Weights of a small image-text matching model.
Training: soap at rate 0.0014, batches of 256.
Data: trained on simulated fluorescence microscopy of cells, 27.0 epochs.
Rows from block 5 of the fusion encoder, named by matrix and row number. Rows with one number belong to one neuron. Each number is 50 + 12 x the weight over its row's rms, rounded and kept within 0 to 99. All counts start at 0. After the name is the row's rms in percent of the matrix's.
# fc1: MLP up (fusion_encoder.blocks.5.mlp.fc1.weight, 768x192), inputs 0-191
# fc2: MLP down (fusion_encoder.blocks.5.mlp.fc2.weight, 192x768, transposed), outputs 0-191
fc1.388 070:47 25 51 55 60 57 45 60 68 42 50 63 49 56 16 53 42 73 53 61 63 35 50 38 60 50 55 55 29 47 46 51 46 53 63 73 42 52 52 59 20 62 56 49 51 36 58 37 63 44 38 63 24 52 35 37 52 50 44 59 37 56 48 69 61 18 77 35 41 54 65 53 45 55 57 34 54 35 28 53 56 82 63 46 68 41 36 59 46 39 68 56 28 37 63 39 42 32 33 37 59 40 59 48 68 67 48 46 45 40 60 32 70 51 33 50 50 36 45 51 46 26 52 64 38 65 50 38 49 42 36 52 48 29 53 43 52 52 55 45 47 43 47 63 50 29 26 65 38 74 46 59 47 62 40 50 52 34 59 52 48 56 63 40 48 68 55 29 53 37 60 42 57 49 47 71 63 49 56 51 46 51 54 51 47 62 45 49 58 73 32 56
fc1.389 124:55 57 76 50 61 73 49 61 52 57 69 45 59 46 50 60 49 49 60 49 55 47 46 24 48 62 42 66 57 43 61 49 41 57 46 47 44 58 40 66 50 42 55 34 28 51 63 46 36 55 56 47 38 42 48 45 36 38 54 55 35 53 54 50 52 31 26 25 63 42 63 32 56 40 55 47 56 49 49 71 07 30 37 81 68 60 58 48 33 61 56 62 38 60 39 64 47 31 39 46 45 46 32 49 38 70 55 69 41 33 53 68 53 50 46 49 51 50 31 51 65 30 45 53 64 44 50 29 48 21 58 54 54 32 68 66 47 67 51 54 54 55 28 53 45 59 46 45 45 64 60 54 73 42 48 45 39 44 49 57 57 51 61 40 72 55 54 34 42 50 43 48 65 63 67 36 56 45 58 42 57 68 41 53 66 74 71 56 54 72 33 49
fc1.390 148:41 41 45 52 37 46 48 61 69 44 45 57 49 42 42 55 32 36 41 59 93 57 42 64 52 51 33 37 60 33 47 41 55 48 64 54 53 50 46 58 41 66 52 48 65 49 63 58 65 49 59 41 28 45 47 32 58 57 40 18 56 41 34 57 64 74 66 49 55 47 54 68 49 51 45 49 38 38 52 62 70 75 53 45 53 42 72 47 26 54 38 30 34 35 49 60 55 61 47 67 43 55 62 45 72 25 28 68 41 57 45 47 53 39 62 45 60 51 39 13 13 51 60 58 43 48 48 75 46 36 50 36 67 60 36 58 51 32 37 50 46 59 56 52 51 27 50 44 46 47 29 73 22 44 35 48 54 47 58 41 61 62 49 43 46 68 63 45 46 53 65 39 42 57 60 52 54 54 45 50 53 54 56 42 46 45 58 47 45 45 70 51
fc1.391 106:56 38 42 26 77 63 36 45 49 43 57 46 67 65 59 63 48 61 33 54 45 46 51 53 58 63 37 65 71 50 52 66 41 55 51 64 50 56 42 52 37 64 47 67 45 71 50 55 50 62 43 46 67 53 53 52 31 44 45 56 62 48 46 52 44 44 59 46 50 85 59 62 63 88 48 66 66 53 34 32 33 38 62 43 43 43 34 49 57 39 74 53 59 43 55 46 80 52 31 57 38 68 55 51 90 21 95 34 57 54 56 38 23 51 49 46 49 66 60 38 45 49 48 54 52 63 49 38 57 43 42 44 51 22 45 44 56 41 46 50 39 40 53 66 60 53 46 45 39 61 72 69 53 44 48 52 50 44 45 54 32 39 37 59 54 50 55 59 51 48 71 50 42 41 52 65 50 45 52 50 59 54 50 52 52 61 31 41 50 39 43 57
fc1.392 100:49 17 62 49 35 63 17 75 80 37 56 56 53 45 56 60 62 35 70 31 70 57 48 59 50 34 54 61 42 54 52 46 49 53 46 48 53 68 46 64 43 42 52 45 37 62 36 31 62 49 68 44 55 52 40 62 55 48 41 21 42 40 70 62 31 49 55 36 58 52 51 61 52 50 53 25 39 45 40 79 57 48 52 84 61 58 58 38 47 55 50 52 55 45 59 49 31 44 68 44 48 67 38 39 52 63 70 49 61 43 40 25 61 62 63 47 51 57 64 44 76 51 55 51 69 52 36 55 41 32 46 55 50 45 57 46 51 73 39 41 61 50 56 45 54 57 61 50 61 68 51 68 62 42 57 56 49 62 53 43 25 50 57 53 59 40 40 51 55 51 56 47 71 44 44 31 55 45 43 33 28 52 48 29 60 48 59 66 56 73 31 60
fc1.393 067:40 58 35 65 55 54 22 36 32 60 58 52 49 36 46 40 54 59 48 49 68 56 45 63 44 41 76 52 49 43 35 44 47 49 53 53 49 58 69 46 55 51 50 41 40 47 45 51 59 53 54 37 62 49 44 49 61 63 44 41 41 43 44 64 36 23 40 22 65 29 59 57 49 61 42 55 50 52 73 60 31 76 54 82 65 58 63 32 66 37 49 56 33 65 75 29 62 68 57 49 53 46 48 57 50 48 81 67 42 34 56 73 68 51 48 59 46 65 45 46 45 38 30 40 53 57 36 49 42 51 56 59 65 40 33 51 19 48 48 45 54 63 46 62 48 46 46 48 55 53 82 39 43 45 61 61 42 37 49 39 59 36 28 49 43 31 48 56 78 37 47 47 51 48 54 26 67 40 49 46 55 28 46 71 45 57 37 66 58 52 44 51
fc1.394 108:62 60 60 52 60 53 89 52 63 44 59 48 53 46 34 59 44 43 71 44 92 76 46 38 36 53 59 48 55 45 39 57 45 62 40 62 49 39 60 71 53 37 58 70 46 67 70 53 56 59 65 59 56 41 71 49 50 42 53 63 39 44 47 53 63 41 33 51 37 43 32 55 31 56 42 46 54 54 60 57 41 63 77 23 40 45 36 45 37 48 34 68 39 62 65 44 58 53 51 48 57 44 61 47 57 28 35 49 41 50 59 56 51 40 49 53 50 72 41 62 38 83 53 68 43 36 66 61 54 49 49 66 61 56 60 53 60 50 55 55 64 40 53 46 59 62 36 42 60 36 48 20 68 58 49 37 40 55 40 52 69 48 49 64 49 63 50 37 43 31 46 44 82 62 64 64 26 38 72 37 53 55 43 38 49 45 57 55 62 58 54 55
fc1.395 038:60 68 34 44 67 49 37 39 57 54 64 61 57 49 70 54 43 39 46 70 24 32 41 49 65 59 48 47 35 43 51 63 63 47 70 54 64 63 48 58 63 54 56 50 63 43 43 59 61 38 44 45 58 66 66 58 55 48 54 55 40 53 58 55 82 50 34 42 60 36 36 66 54 49 65 50 48 53 53 40 57 05 32 61 40 44 57 66 45 60 43 33 43 47 44 57 51 53 48 62 51 38 69 37 47 63 54 45 48 60 60 57 50 55 31 59 53 45 78 46 52 54 48 43 55 41 72 55 73 32 43 49 67 38 40 70 37 55 22 38 38 33 29 47 46 51 39 52 49 55 60 86 44 40 31 49 41 42 55 55 45 42 22 49 67 64 43 47 32 42 65 51 56 48 71 43 57 70 46 55 70 38 45 50 31 46 40 46 39 73 53 44
fc2.388 084:34 67 52 54 62 47 55 58 42 57 46 56 54 23 63 35 50 86 35 45 37 45 58 46 43 57 28 56 26 35 56 45 50 63 54 64 58 52 63 71 37 52 65 46 32 47 46 56 60 39 20 28 74 46 56 71 48 59 45 56 52 60 38 46 36 39 42 63 74 51 51 54 46 70 55 45 49 43 40 33 44 44 40 53 55 55 50 42 55 59 71 68 53 28 43 39 64 45 56 49 51 48 44 49 35 54 50 80 48 55 46 43 24 43 61 45 57 82 65 27 74 80 34 54 31 73 48 61 51 53 19 73 32 55 53 36 51 51 50 44 61 59 48 46 47 53 52 56 53 41 42 47 29 35 45 59 64 70 53 52 58 55 48 48 53 44 44 23 51 50 49 33 48 60 64 47 52 52 40 56 38 48 37 57 54 39 46 54 54 50 71 49
fc2.389 097:44 64 58 52 43 46 37 43 57 63 73 64 66 47 43 58 66 74 56 55 00 47 40 55 47 58 61 53 26 49 49 50 49 43 44 76 48 54 34 58 59 46 61 32 56 49 62 42 43 41 76 58 39 47 39 46 46 57 59 51 50 49 42 43 48 32 51 49 43 55 49 44 52 44 42 51 46 66 45 46 36 55 50 52 47 57 42 44 25 49 51 51 52 34 48 47 53 66 55 53 49 58 54 74 25 06 42 65 59 43 45 47 39 54 42 49 66 40 50 69 93 60 43 45 53 47 53 57 42 40 30 87 45 50 53 47 65 51 56 37 57 48 50 54 68 56 59 59 41 49 47 41 77 41 37 38 49 61 43 57 34 51 49 51 27 40 47 64 54 61 18 63 42 53 40 42 54 47 57 31 56 47 48 44 58 38 36 63 41 67 32 51
fc2.390 156:53 61 53 34 42 49 29 57 56 42 50 58 45 53 48 41 46 47 47 32 11 57 56 41 56 54 47 51 29 45 54 50 52 25 52 49 40 55 87 43 64 41 55 54 32 67 59 49 44 48 30 46 47 49 71 58 54 41 62 61 56 55 48 43 28 53 41 43 58 43 51 41 55 43 49 46 48 58 47 51 54 67 40 49 47 55 57 54 65 50 53 48 63 80 45 37 51 55 46 69 64 32 52 36 32 45 42 46 45 51 58 33 56 64 56 46 22 63 55 92 99 50 51 31 47 44 58 55 44 62 58 47 41 30 76 54 56 44 34 44 48 46 56 55 49 54 61 58 25 47 49 35 78 42 54 41 41 51 33 54 34 35 34 65 47 43 31 60 47 53 58 61 52 65 40 54 48 42 47 42 57 50 59 47 54 80 51 45 50 52 39 50
fc2.391 123:53 60 48 63 54 50 66 47 55 39 38 49 51 39 44 43 49 53 69 38 52 38 48 48 59 41 49 42 26 52 61 56 48 46 50 33 44 47 69 39 53 49 49 29 60 43 41 47 43 63 56 56 56 53 38 43 50 54 58 53 61 63 46 60 61 51 27 70 62 05 55 55 50 17 43 54 57 70 44 56 52 55 46 52 47 60 55 58 53 60 52 58 21 42 45 64 46 46 53 49 59 40 55 44 38 58 46 62 53 50 50 62 82 40 73 36 43 41 63 69 00 82 49 47 54 03 47 50 55 44 62 64 58 52 39 66 51 42 69 58 54 77 37 56 45 46 52 47 42 69 45 41 53 56 59 49 42 49 66 52 88 55 56 47 22 51 50 58 48 56 44 40 46 50 55 57 42 60 54 60 53 59 50 55 45 57 48 34 56 46 57 48
fc2.392 098:46 62 47 64 42 46 46 60 36 48 64 46 53 55 54 39 47 39 27 30 50 63 50 55 47 41 58 34 48 63 44 42 53 51 29 75 51 62 33 49 64 51 50 65 50 46 34 60 47 41 71 67 35 53 44 39 57 48 32 48 47 39 50 43 26 53 48 44 84 88 55 46 58 26 46 46 53 27 45 35 62 70 48 60 57 37 57 45 45 59 50 56 66 57 43 44 58 51 46 43 54 32 68 61 53 15 55 69 54 50 53 59 37 33 46 46 68 36 49 73 79 76 55 60 57 56 37 55 33 53 46 63 44 65 45 54 47 43 58 56 51 46 52 58 69 66 48 41 36 41 58 50 27 35 36 54 72 44 67 43 47 54 55 54 37 49 51 42 66 46 28 68 54 75 60 54 63 44 52 23 26 47 56 49 42 28 62 41 49 49 52 51
fc2.393 076:44 38 48 23 45 49 76 50 60 49 62 68 62 37 53 58 55 42 57 45 27 62 44 58 54 52 45 44 69 42 66 52 41 52 71 54 65 50 44 55 41 60 49 49 61 52 69 53 56 56 51 79 28 56 47 72 60 37 22 46 51 51 48 54 42 45 46 53 30 66 51 60 50 59 62 47 51 66 60 09 52 49 60 44 41 52 63 58 23 50 57 53 44 32 55 66 54 55 52 50 33 36 66 49 80 25 51 31 46 53 43 49 45 47 40 43 54 09 60 34 50 58 55 48 52 51 51 44 59 45 55 50 49 63 41 55 49 52 63 55 36 25 55 61 46 86 52 54 75 45 44 61 45 31 59 49 36 60 62 44 76 50 41 47 51 41 59 77 56 52 68 63 54 46 48 46 56 60 54 69 49 48 50 24 52 66 54 59 58 35 49 47
fc2.394 121:44 55 38 55 60 47 29 47 51 60 45 74 51 79 71 48 44 54 32 42 42 50 46 48 53 41 50 50 34 41 32 48 45 35 68 69 59 56 69 41 40 44 60 27 30 40 59 49 50 40 55 35 64 56 50 61 72 69 55 55 57 49 45 31 48 50 64 67 84 52 50 43 58 67 38 63 44 48 63 54 56 39 61 40 58 38 44 48 61 39 48 59 92 36 56 47 38 47 50 32 65 40 53 65 37 01 40 47 49 47 64 41 66 65 47 64 44 59 60 76 68 29 52 58 62 37 51 50 40 51 39 39 44 55 32 35 41 48 43 50 53 62 61 59 58 35 63 51 38 47 44 55 57 67 57 63 58 20 42 63 40 45 61 59 63 50 54 49 59 68 32 46 49 51 49 52 66 59 62 53 50 55 34 49 57 36 47 41 43 57 44 39
fc2.395 038:43 62 59 70 28 64 43 47 23 36 61 39 66 41 64 56 58 39 47 53 52 55 50 58 54 36 48 50 43 67 51 42 41 48 47 74 48 50 50 49 52 46 55 51 35 47 49 52 47 44 61 54 72 48 45 51 55 45 63 62 56 62 58 36 62 12 42 47 81 47 49 49 53 60 49 48 60 39 48 81 53 47 63 54 51 52 49 49 67 36 55 48 56 57 70 56 56 57 60 65 47 39 64 47 38 48 36 35 56 46 49 27 53 49 61 37 60 57 48 50 42 41 38 55 52 71 39 53 52 52 80 48 42 32 18 44 63 59 58 12 42 68 56 49 48 47 61 55 35 48 73 59 02 55 51 54 45 34 40 41 55 42 55 50 51 28 63 55 45 59 80 42 63 39 34 56 48 45 57 37 48 47 71 76 36 48 64 49 42 58 44 49